Rows from block 9 of a small image classifier, named by matrix and row number. Rows with one number belong to one neuron. Each number is 500 + 40 x the weight over its row's rms, rounded and kept within 0 to 999. All counts start at 0. Numbers have three digits each.
After each neuron's rows are labels from the 100 images, of 14976, where the neuron reaches its highest value: "peak on" is the class under the peak. Only what is clearly more common there than usual is listed. The data: larger renderings of crowded toy scenes. In brackets: how many of the 100, against the usual share in percent.
# fc1: MLP up (model.blocks.9.mlp.fc1.weight, 768x192), inputs 0-95
# fc2: MLP down (model.blocks.9.mlp.fc2.weight, 192x768, transposed), outputs 0-95

fc1.561:500500539500518471500478500500500500538500572475500500500488514515500542443462500467500500556496500500517461557518389463432472476521550500487490500567485469458500590518457492508514443500531440513503500476498474555500487510493556500408601461493431463529473460496516526500541528443500474501
fc2.561:502467500500504496431425615500500500434513551485500500566519500513541500429500500550542527428525500441500500581500500526500427500500572469500534500500469513500500652481500500500500500499500439525500488517401480531442500568500500554500474500426378519508447500402501500569483472485500500409
peak on: arch (26 vs 0.3)

fc1.751:414441584500500373500500516487390530500456500529460566482500564475500538567462551500501500508540500500500484591537572520538476520500467513500501421558469500505500492500538532513567456542445490431460500445500460582454489478500500454449542500500517412500500540528477594500564577500500490460
fc2.751:500497477543500503478500446500506500472500500500470500500538500500500488485500492500458500500500446500500500404500422500420418500500500500500500554501521500500491500594500500476500472502503485500500506549488500486496365416500500497499500492556500531500421500537500500480500545477578471487
peak on: snowman (25 vs 0.3)

fc1.708:446500555500500507460468544500500500500542517503506492500500500500523500500514471477510476546479488500500500518544500508395500500437500500571500482500521562450390488500463565596486562401504431483528500491418450554489500408500509500466477500490424456498500498464541540500554585557500566514
fc2.708:520500490500430542396396536500500415454480500628500511510562500536540500560500511500500534454586444542535427525529500564500500542556500500480500473473500452591500500553437525500500500390500500559500500458501500500551500407579500500496500500500500500500453542497549480480500481500491462514
peak on: mug (32 vs 0.3)

fc1.223:586416546480500500585524500467425500500500500500593596500500573497499519574481500500500500479440451500500408530454478500500500500543500556500446574465451500571576559470604500500481389545500566534429550469500513500481500500500500500500500500569458539500500508500500500500472542439500482500
fc2.223:528500468424473445587519467499494500500444470500448563503475500500500393515588449500500516509488500449500526500500531506572500587531485536500491541540500503547500437520485468500539500549492500520402502572500492477537500480394466500500454529500527494530500500500438539500514500487591541486
peak on: snowman (37 vs 0.3)

fc1.492:570496486439500487502510500537429481500420530560509452495480500502542510500447540457554534524500431510500512485500528444500536465500500576483500601500509408500569462460500409500448555467500486517500500500519500490522504500493549500500548465500500500500526500517482573539500499415496460458
fc2.492:502466428499441571451486500496411517500488521537520468500501539471413537500547541540500500456542500391500530500567500465500517491559580500500476534582500428544505512472572439531438525553468500584462500500500453509517494438500500500500466424526537553477462509553492490493500461468502500512
peak on: truck (47 vs 0.4)

fc1.704:545500433444549500509488500444500500442519582498532493510570486500534500451510500489564500479500476478542500503545439493471466500500500531482500580517500421500496565561429500500500500500529484544500500519423500530500500500500500500527500424500500501521500436404503482449500555480490514495
fc2.704:461500536497462470494518482510500457624566500499479443519428544522500500516507490527530500490507582537500455492490493500482491520489500525500500486500415502500498552477511560500448565519500458506566477441500524501531472500468500500519500458416488422486469500375552518549436520428552525484
peak on: house (35 vs 0.5)

fc1.671:606462413438542453526444485502500488500472585531500469500511479514553510499511500463544575500493459502643500500500473524423526486538519455500503572500526470517448506500417406581547484416539500522500472525500500500531497490539477475512466409509453519500526416541480483490500500500550527583
fc2.671:548505510500437497500522500500500500500542504496543500484436503518460523500557568500500455546500554500353481430546500500500499427500563491421499525495428515454554500525500500500500515547514502582549463457500494530517521433500463507417498453507597547568500477500500500518450440452455496497
peak on: house (35 vs 0.5); table (29 vs 0.2)

fc1.115:500509500468591500565500451366500500494530566500468500463510512500500500453425500472449453613436500569500492500511444499450511500500500500621500500505473500500463541500436505569540500500539494490517500500459542492496560500474539518471500426500547443554500402450445499488525579485500540468
fc2.115:500500514618500437459500447437500546500550492457500450521520458557440403464500500477575538500491512623470446500448487477501469492595509520493567515500473523482487500456468500483467511500561500500500433569533565501500417492468548513533500500500495569521500428500485385479459500500521480500
peak on: umbrella (28 vs 0.3); mushroom (25 vs 0.4)

fc1.190:493500500438558500500539500473466498500550517500512444500582479541533478538488500456498454542416438594500500469500444503456502500500500622502500587562469521500510500486394460506456500463556544403500500538500511500500515486500500510500554551478534500500554506552500498436450598551608533500
fc2.190:481498507604500500500540500500478500507531427519484527589500468511425508500500500545500500524556506561500452490500500500490536500607508545453500485527442455568500406588577458448408500494500505473470557500517477500500482448500470500526471500446494506494498492568500478437411500474499505531
peak on: mushroom (44 vs 0.4)

fc1.333:507500550439571471500457471500547502500524556563468485500529467511510507500518500523500518500466451559500498466575429521474463416510500500503505500452539500550477500519451513500500558450502467504516463507500461500500433420500513516500500489480481484420500500582534451423536607512500541573
fc2.333:506545506542463524529478527500493584506500528396530454465443499458507500500563530480519488555500500457461551500503500404537453538454500445516392500500530471500509521430509515492468482500500561510500435548476483500431506500552560500457423483489519586500539500500557464500500483500404456502
peak on: house (29 vs 0.5)

fc1.293:536500500498485500543500500538490499500500591500500540500495506538503535457498594518500439507538500500533410508564446463454500472525556500483449500551495500490572538528500500525513431506525500498500500466533488466500500502498524495495560500542525499462507411515511573531507500399472476500
fc2.293:522533493573500584528500500469500493500500500500575500463436402500500533546482395500506502500543500565523500500500459490500556500517471388500500480470497500536498522500508500500442483521500463500500500542521581475516500548495432500467463564443479550560494522547500451500500465567592497500
peak on: arch (62 vs 0.3)

fc1.454:500500522436526409568468510500526491454454579546417462500494428500564500505529525466502526500500442500630512500492542500469500453495451509500500500544540435566500534500393436499534465447550456487500505500534482500543457469533507523465489503523519380540497483560490625445500468466510464508
fc2.454:510529472540450540500470500509471521500536520524571444500471545508477540500500585500537532483500501500439496497497500472479520421545607464453472527556500389500519507460499431438470475500543485566479455432540519530577461500500534478515469434472565518574500500561503472536444416430500489500
peak on: truck (40 vs 0.4); barrel (36 vs 0.5)

fc1.570:563460457528526500560510404456497433500446493500500567500500546496396463500467540495473406528508507500498491500576462433500573500484552564517543478500472500401525447500502500547508518500503487479500476500500500470500500500442535500500534500468507500500553505473422513411516500412500499500
fc2.570:520492546453492390500519487508501459498499432496411500537500438544597500500500560480500499566520500533472464500475546501500481493545430521538571522454432525500489467513376549531510537516524482449491490561478499510467503489500461500500500521500500500535548480500415500438500554553608524500
peak on: car (36 vs 0.3)

fc1.736:500467470455517466500500500500500509500500534531577481500580521500556500506504539465474469465500514500573500500518525469418500500504497538500430568499520449500516459534516405500532500408543500423466500497432500508535500500500461484483461426512483500438498500500516621445585552558452500500
fc2.736:490466378472500598485532514481500535500456500555446454500500500547500531430518477500452581510496500534578557500480537480566612500506589487500415536566500424553499453500500442496476523500500454470430521495504493459503519500511527398500361500506574500500497500469434482500500430525500549427
peak on: truck (25 vs 0.4)

fc1.283:511485500501500418500500455519488466527551545430500549518499500573526537500500566545570424505500500523513500500500500479500450426517587504480488501500477500500500553500500498475500453474500532500546517476468445526539583500458500500461558552470500499470533500500493500477499516500475497542
fc2.283:562496509500504535590500493500500529455563564522567500470579500437430463574500453556459446433488500439500500435543500555429473552497493450470500545500496500547500555500535554500473444500495464500429487528500535511587466518485500500501500500476500515527508500461516500506444468501581458500
peak on: arch (47 vs 0.3)

fc1.666:614463500517500542500500523474496500500540521532493524518416441505396497520500418526462500526500420535437497467533500523500549500500468452575521533451460586500500500500460513541529500500524500501456540472500522505451544500500498500500500488500500500500507508440504476500479511514553529503
fc2.666:494500500522480590459482500494496481521524605500515569486480520500491556500500500523510502454484500481502590500500471500512540500500525540428421500560470406668502549516552483528424535442500449524514500500484500529587473401500453503539478509500581515556500518500500500450422450489574478499
peak on: pine (27 vs 0.3)

fc1.660:555444473500576500496505480325500500450466500594578500500500545498441547420457514473456500500500476551566524518518488516518616522496462640539439496571472497448484500500500500657507500456498491500447507480500534472469500561515510517500465501500500504563536500500425500500500462456500500549
fc2.660:513536550504508490500454458467500447484507500507568591486500461539496500538500454467492468465500491500547434473550441500536510490509500546522518500479445537543464473500550500553500470492428500506500539506546500500467498403500460493527500580524550493500396517500509553458559534475500478500
peak on: car (36 vs 0.3)

fc1.594:485551548440534491534518486445500470474500506468500469500500418452500500482481446505479500500491485508580500503500434500500462487468500446610455500500500554500385469493500500500476549429500500463506507500500500500500558511500496523500485500491499454424490443463444595500500531548500588494
fc2.594:500500500517480526457500495500500500500496397545580550534541421554440500545587500492477487500585477500469500500500474574571500615552500500500500500500473484560500420500535506442500488451474523500588522482464500500507456419500437482517516525530500500500385589505547503500518495483502445497
peak on: mug (31 vs 0.3)

fc1.400:507500500454552453502528481563444471500500564570469468500500500542596500486507526538500516525453437500535536447507500420458500428462457500505500588505500464495515500469452392503441495500567490500500500498556500455494481458494500485500525500445448450500523471542506604420500517495524481486
fc2.400:486533475473489554489537501514379500500507500497500476473525558507451518500500525555422478436522545400495565473543518445500523517543550500503430542610500468549545526451548428500490543594477423492459471466500500535533485499520520481555429455478530500478448461510508568492481483500551488464
peak on: truck (49 vs 0.4); barrel (36 vs 0.5)

fc1.77:500512548431533495500528471486500500500569500538522462500568500500498460561487465533512500500519415471567550500538436426455500500500462433500503493520535527500416500471478476535500500537468536500500544529451501500500475500480538498500484511484488500500483501477500538443500599549604520500
fc2.77:493500462500500534434500490574518500500508500485514500636483414483484500502500484500500524420556511460469460476487500500500510500531524480500500446500526500542500479558549515429541500500458500591500503494412466487509500461515500526500477514500529586408367544501589452553500479476490500514
peak on: mushroom (27 vs 0.4)

fc1.1:500458440500500500419429500500500500500522522568518473500547423500511486500514514500512455483500500433600500500556505500403500493459523500495515510500529478400439517500410420469500500416500500500485500500419500629568445460500500493515513500484472500367500508486500538432530519547464527500
fc2.1:495540412426458510500465505537481500463550515475547500578505500485432508538517471474471565500509456500500500469500502546472500583555500542500476475530501500500501500531495556472505465533419500500500506501378508449500567500502494545480500500530536553516553540501500458547480490497536493500
peak on: lamp (32 vs 0.2)

fc1.764:516471454500578391557500463385509454500542496500500497500500517500536500495442559500582557575509500501482490512508453500443443500613501512552534524550469508568548511524463498500543407502524447489526498536430533553536524500489488500401500530500533501549500500469475506397500500513500500467
fc2.764:458440500455495500474500535500500459511501500527466500540500500455606518473500526500564621500550510495492499540500518500479485500591500531463497488614430500583500532500500515570475500494517441427476500421500436500500433486567490500464448485459500500561522500441500568407507516542565500463
peak on: barrel (51 vs 0.5)

fc1.305:591500500498600500586500420408500482448426512500550503500505500502449494500496500500446454517488500554512487500532487500500509497488510546570444500544494426507572500508439419596537500500500500442500532544541504500443500536392505500475524539505554503524565464500373537500559500431515490487
fc2.305:553500500449508492479500504500499500540500547626500518505450456500525558497500533500487500522503555500478477520466588561436470446529402477507493588500401560500450493500396574606500500500566523500489559500500500529500500510466500500500500533500492500500562500522431513467621554500466551534
peak on: car (53 vs 0.3)

fc1.142:500500500422565500466447472507500500567534572547500500500562473500472500544543526450473502500411490500482500464551443538432500430456601500500500500500500545478500536497500543525530473467524519530552479495517500524531500447500493482500500465499500515420484500500547443439500637495506578534
fc2.142:472534500552500507530508487500498520530500500404500500531493500443542522590536500500493498525530481495462588464457545449557500512500470500504438430480501486598515482389559521444433487500432500521462488484505468500469482466500500542500398516479483500540563569490538506500457439550458500549
peak on: house (31 vs 0.5)

fc1.504:493541459455579500500509435431500500500505500500606541492552502500479490500484479500500419527423500512500500445530500500430494500417551531579417486535468500475473500500500511617530503482500539507500521500533500500419549451500550483476477554500499460530460500568496500500500536483506546500
fc2.504:422500512428513552500500492500480478510554570509537500446607500500526466500509432529474500476454506500582508500521500517412502510466462559500466537521500595551467583583500565577500522412513500422545500500538529489513510463512514448509458510495491445466500500466566571500500576522500538474
peak on: sofa (37 vs 0.4)

fc1.631:482500546543496405469500500518392492485427482536500501477503500588484464551492558537500500545540552472482504515496500500518500525423470506500500500500454500410500480500502500513522528538543511463497500493500500555482469500500502500536591541500500407462533494506452579461542577452479500443
fc2.631:500491550412500500646473500505488500415488549512495476464500500491523465500473500519500519506453544445500535552565500494500398533420500513495500582500442429521500578515500500500500542500500375500500485550457500500510521601509533461482430500500498489500526452468500556505479500548541544500
peak on: barrel (65 vs 0.5)

fc1.15:448409566500500401489500454485398500461500495513500500492488549470500504575500578516451500500576500445500394535580565531500514500523488469523551470436428477516554484589547495521533500500500500498437500450494451614500500500536464470500586475563540459500554505500500562489619554500512500454
fc2.15:545509500482470530500496506535477478505520560483484522521451515543500493519500454504500459407500467453536500500486472536466487571464491500533500530525431561554520579539442603520553421490525500500540538500419550477469456526500491479454462500500524461500438500457512534482469500523562500462
peak on: snowman (49 vs 0.3)

fc1.722:470564500500535500500569500406498496387500489500500500536562524475500500535453574495487551517534516510474515516537461500430427500545500484551521518500500500500514510533437500500500500482567500467521500500422500502500500488402500506398500507486537519500487474500504451409500500598608543412
fc2.722:429500511500500475529500510526452490500551500516454493500437481424542487508500483500499570480568533537465500445513546574488450552500500500446541487549435494500467514610497626555508541528502453482570500385484434500546451471500500495429500521456500472500443500466500514450500545447563500488
peak on: barrel (27 vs 0.5)

fc1.361:677387500468500522530478531500500532573454579569500527500494535532490499500500504461577500500491443500524492540517392482500523500552512568480457500500467500523533537495486439502527445517469500500411603459500488454445502553554506505492445484538449500551451500500468500453500435429539470570
fc2.361:500556539461500442596500422474500492517500439462500499530500500500423414508500500500434500476500525437500468500516551489500538527471469576534532503477542500500500443500587444492500500501500500421532503556500537500500598458526486503502524567533564438469500542500524500504434477502500458500
peak on: arch (25 vs 0.3)

fc1.757:500566430529521432538491484453557500500488543529500480508573500541552476473500560467542549523577546503500500522503500553457519500500465500500474529500520500575502555524445433500560380453566500500583507500496502517548416500500424483511461500548518532500562500526500457456500474500514500531
fc2.757:500465517513500447459529500500500495500500500484500516555484519500452505500598500485545500533463517500407500500533455491498456476571557500449480534547432530418531500571479515479500518500466523560532500412416451500479500505423500517422485492467500500494517470500500500542500500429452558500
peak on: table (33 vs 0.2)

fc1.187:513451475500483447466500500547441533575449539500500506501470545570471586459466585499570479500526500500500500489527500500513500439465500500500479581500445428500517476484500407500500500445540534556481489433500404495512545500500480500500576432512492500500619498472491574537500489427388500481
fc2.187:445429467500485500503500502515500558500339481461500428523512500500524567513556506533500559500530500500500495526492571471534529500516531500519376432500434442590482504500594463500500515449500537500537530468538425454385500472500525500450500500467500538479469500486467524500564463530437510500
peak on: trophy (41 vs 0.2)

fc1.502:559489461454502490443547500467484500546500488500500460472500555549553508540468567478500500500427500608481500500481452485443399500500579568500455584500410464447494470476436459500500487464549500520489500500573455495500426500500561462500471470530500482587572500556500461500457556498650500500
fc2.502:500489500500514469500527533541434428488500480489460546534528422443465500513500500500500500472527533500500455500511500491464536514616500503500584462556500512500500517500548500500450552566483500517513500501593476500525515453500500489493467457441489523500431508549500500489456538429491532500
peak on: umbrella (27 vs 0.3)

fc1.672:500500500530514500553500426409386500500447500500500500500514576523446532500411580500475437517543500500471535561573500500500500500499500508502457521526469500423530481425500394519482509500606499459466485486506500497533585541445500500488532500500500481500500488472365536422503500500435485500
fc2.672:511580500460556463526515530548535443533500500440434521543465500542577465500500500500471500500500474500531500481379477525500494492558461480517500500496500500500448500468428527531500500467471502500533500534493466500500477524440565529440487523433448500455500464479500559482500537635474500516
peak on: truck (26 vs 0.4)

fc1.427:394503578500565404500500428472500501440500518522369470500552460500571492555471500546469533537482508583500517470500500500415408500482500515500510500498521583500495467467421552512500526492500500409520500511529496500508472422500530500552563548518500449532581517500500477466523629484540548500
fc2.427:500500500540471452473454466500500496536516500456463540513500454507512500500477515495539517577500500507500467436440542488535519493500511448487514500500444500600504500467630484405460500548411448500500500500474429500513413469535512541520500566429514541499466480500486494557474423500535500497
peak on: mushroom (26 vs 0.4)

fc1.309:500485500492547500526473438500500502500514611567428500500514482535518528409500429507427487558443414558619500448500500534476500500504533550546464500500536500500457500510417500528488527369557489480531521500535533441474539470500500500500500526500533500391540500543481500405506510500519500567
fc2.309:555500460489500549488500500418500500500500466411500500540546500476500484496509566426490466567454501500523518500500500410542521516500537500524473540515577366500548500489500500449488500500500500500484460517471504541487500506500572500520409441496589500513518473500502493507506450451358474467
peak on: house (39 vs 0.5)

fc1.364:504418524500505352472562447483456501500551495475512500500512569540533512500506513580500434500416500463415492444500500454539500500450502550460495530500404567491500500468508500467492500500432500554495580495513472473500500527500516484500523488438495481493601500421486484500468656500500505477
fc2.364:500447506483500521497488528500446500439526500614497459427477476537500487523500518539381494461500500500509489500538558500469500500487500457515500505605444500556500570502500500500500525521500500495502500466443500539500500500497531433453479500484552474500425458500419561500500503476559557443
peak on: snowman (27 vs 0.3)

fc1.409:536466500458525507523541443403496505476481522500500548500500572463446505463508491481500500506500495500469494500554466500500482503446500591632486500569458544405500512578500510601611447458500498462491500488500500500417597475430504500500500500586498492504459519465503511500527507500500554500
fc2.409:479500565460511500518475513523479559529500600407546430500542429500500518488510448565469415506584478475500457509500489462454500500500500461500435544432573530470514559431500500454458500500477500480500527550500500500389459500563525508500535494500439500412479512590545563587489500530500462498
peak on: sofa (55 vs 0.4)

fc1.610:539370478471566446570500426354500470500500496500529500500500547500500523500500500500500488500506432500548500500491470500500500533500526500566500500575460448520531500500450500540533542500500500515444456500477572449501568523418500541521474444497536493536617512500500541500486500433451545499
fc2.610:519500500493501475466503433469484505500540500559500558513500500503501482525516502471500500532558475617494500449536477500526509468500525550500500510443500533568496500607487572500455466506454483549470579524499588488500501409476410490490500554550581543552500515480442456382484542470588536528
peak on: car (52 vs 0.3)

fc1.516:500530453491599439439512456479507512493546500538487500500549500515500495496469510500497500522468462500500545455478412477445420500496488512533491568507500481500423500500431500500500500444470448511563555500465509500495419515520500500500564490500456500460500451490475437478500643545526533500
fc2.516:504500453546478500400500495519500500509500445500411509500500522500495536449444420500567550500497500564502417501431500500500522553500481555455500482558474500500461425555500494433500500533414522479459544510476475516500453500545502458537500468431461576500500500433500444540455491461519500448
peak on: mushroom (32 vs 0.4)

fc1.16:516469500451572478646500491519500498500500546472447500505516517500600502500500458569434546506500444487526479480504506500444522481493446500500500500500533500584519561510445500638528458461556500500500514500500487449390512500500463500444452500528484463521559472500514555514532500484578467500
fc2.16:510536441472513534501531457489524500476550523500541477500540539500571555456500564500459552443497544500500596461500481468432509427500577465500517534560609464542498577494501480519500452500537436584571470500500500494521444500500539548500467463488537474515500502529500487558519391519531471495
peak on: duck (27 vs 0.1)

fc1.73:494500500509613455554523422500500500438500500489500449500535530500511500514445500500474429536541464479513491500537508469565500500429578500500511509542501418463567500475509500522508543526520500498471518540469500467459533500467544544530500459464500500511503446462431519462500492500496500452
fc2.73:528466488481500516515500467553500496553509500585429500522446474547508471500565500500432486460513515495556465478500580570486560475548500545465500493500512500500438394500518511500500574431500471451550557451500483503500472477557500512515556572478526500424440500391479474417500526517564632545
peak on: mushroom (40 vs 0.4)

fc1.300:472500500500497500452500565536470476542469479500511500500500500518518536479494563500603534500500500547500380500492512482500544507541573599500481527477500455500486499541498499500497500498505500500547500370439500537479454500500479483517548500500484494500500500460500500536500500401408479540
fc2.300:500500439498509500503495500483473454522454500511500464580565500500439548546500510462500500442500513407541415511534461528441523577500560524500420507630405500500500576500499489507500481514422511564480580477457507500500445500500427533500500500500540425475450500457531500462510500500474610514
peak on: trophy (37 vs 0.2)

fc1.315:500452500475603497497516503453535456566497649500557481505549500546500500406500500586529500556449500528560536456538500438456500450481500492483463599513525531555500581512430468522500500438473532500514512514500500509487500500507495479526503488500444490415596416500500500441513500508500587570
fc2.315:510476550500500484525546500548500383500518544545500418500500474474499500477491476507500443481550521530519562506465551500500508617500420478492500500500500507487459533566425479510558512503500500619477500532500552437525500505473500529487528500500452500442500586420592546458484471547535525516
peak on: house (38 vs 0.5)

fc1.104:500526467500523527500549500444522500500500500484500524501486530508518599374396526553500543518514523521528527536500500385500500343500473500511437500500548445515526502489465419564500500417580500487546547475492500500500585578434549517453566494486512492505564440500415505514500451500446500503
fc2.104:485535468500487528521507511536493462450487500449508565577536500478516545500500433500496490437537500371518573500444500481498590500500500404521506510514606488550500470502547509464498500526443532576469522509445446480519471540472537500535470437500500480462479524505596559563513465541500481460
peak on: truck (35 vs 0.4)

fc1.28:511500475464576500583564449484500500500455516459491500502500478500517500360484490526473528553443500500551504500508478443489500500500463601546500490500499541500486511511447500574500516404507487432560521500500500462453608518470506500362434508500477528500500480500510536500458496500500500499
fc2.28:518601427509567544500500483453482500519496500431552543525576497482405500513537448486474500418531500454560552471537413511574555543496538485574420499500526500497444497567573500500541486528471553502561572451476500483477500500490527504559467532500517500465374467524584507475500465570458505464
peak on: sofa (40 vs 0.4)

fc1.112:455500604500500418554500500500329497459518490500500522500531500500538518541464545534458434540500500454500451500583548514500447509539492500500514500500450517500544510561534531512534501566462500465500500500464500584500500447490480500485538485519527435500500500458485500521561587500564500456
fc2.112:548470500500462500498528500500500475500527500541500500510500448500474493489577500471500476404500462541500561457540500613467500568500566500513481512535462544472476500510352527500573505522500500562524460533425557500504479463432491488512500477500570500405426500444500481436499504486517552486
peak on: snowman (43 vs 0.3)

fc1.139:500450536500594500575500494500497503434537486515500515500529539476522500429421500588500500531500500500500500529612500496393436500551541500570500489500542457500580517540512500521467500527523411481537483534514459481494512488529490500431514500589500557500500512527500500500526471500500441455
fc2.139:457520499428509522488472500535508517401525552558426523510500486500473500533431536511500500428500553500500500500543515541424500503509528476490501487541484500500412500500500512541568518504488500459501500534500429528591508423618482500477516495444500478504445460500497558486491500500545500500
peak on: truck (41 vs 0.4)

fc1.279:456500531495542398495500485498507496500500515514500522490500500548465481514500538500558519565502500500538484554561495513500500515479500500583500486547474505414500500500500472583568500495541500414456468518541500542477578556500524500458534525500490484435516449510452566446589560467445562457
fc2.279:500500500500500423557494500432500487480500500382378526564500510500519495420500500410439468544449550500585500500500460500500482592500460500500445500559545602459455500499500523500618490500479525500500501575428498458415500536500500527487498500500503500500465454500441472569500507470500497516
peak on: barrel (55 vs 0.5)

fc1.120:500500582492542435501447500439500500500482519500486509426500500500500572500500500517591506528500461500585500581500482458500500500500501500532410533533456532505420582500461511531571445461500500463508570426551464500470474506557502514481500500526454372526500490541444571453632641482505499500
fc2.120:561500477426483500500559516510458514522454500516500500578499498500544500491519500430525431498460644517524500587471558500471456500439524500506465500500500580500462500549500500559560474500471500541481577500399448500500537514500488524500492500442500500500437466414498531540546568551460594478
peak on: barrel (57 vs 0.5)

fc1.26:500476488443486500448543576500492500466538516543544516500468466637550500524500507492500560478500500416575530544500500509429448523500463493500493584500424523500449600500415531500500500500535482492500528517447500526500460588500504500500447500500500500513500448460438520532464564524535542439
fc2.26:480529527500500514558529534500500477500500465502448553531456527422550529500470386568500500521576500500549500500525480492500562500535492500516510500524500500623467494513552500517484507531481500490500577444443452478528500500516500534442404463463505500500414497416500593483512440500547485500
peak on: barrel (26 vs 0.5)

fc1.119:473525532512500493464500535488501437500449565500500500520513500503500535422472501494587500514500500544568500571500467450500425386500526500500451575500500500446501500526457449507473500500546445500489549416487500557500500538500586537500561500500413497500500425462497560492546523424500530500
fc2.119:526536500433435468483482553536460500560500498500500515544482500515460494485552562468500447436537500452461469556552570584483487539537563500441500500500500451500522564597544500429482486573500500579425570500428434542500523488474471500500463477463480500500441503461500537500508500417464491465
peak on: arch (35 vs 0.3)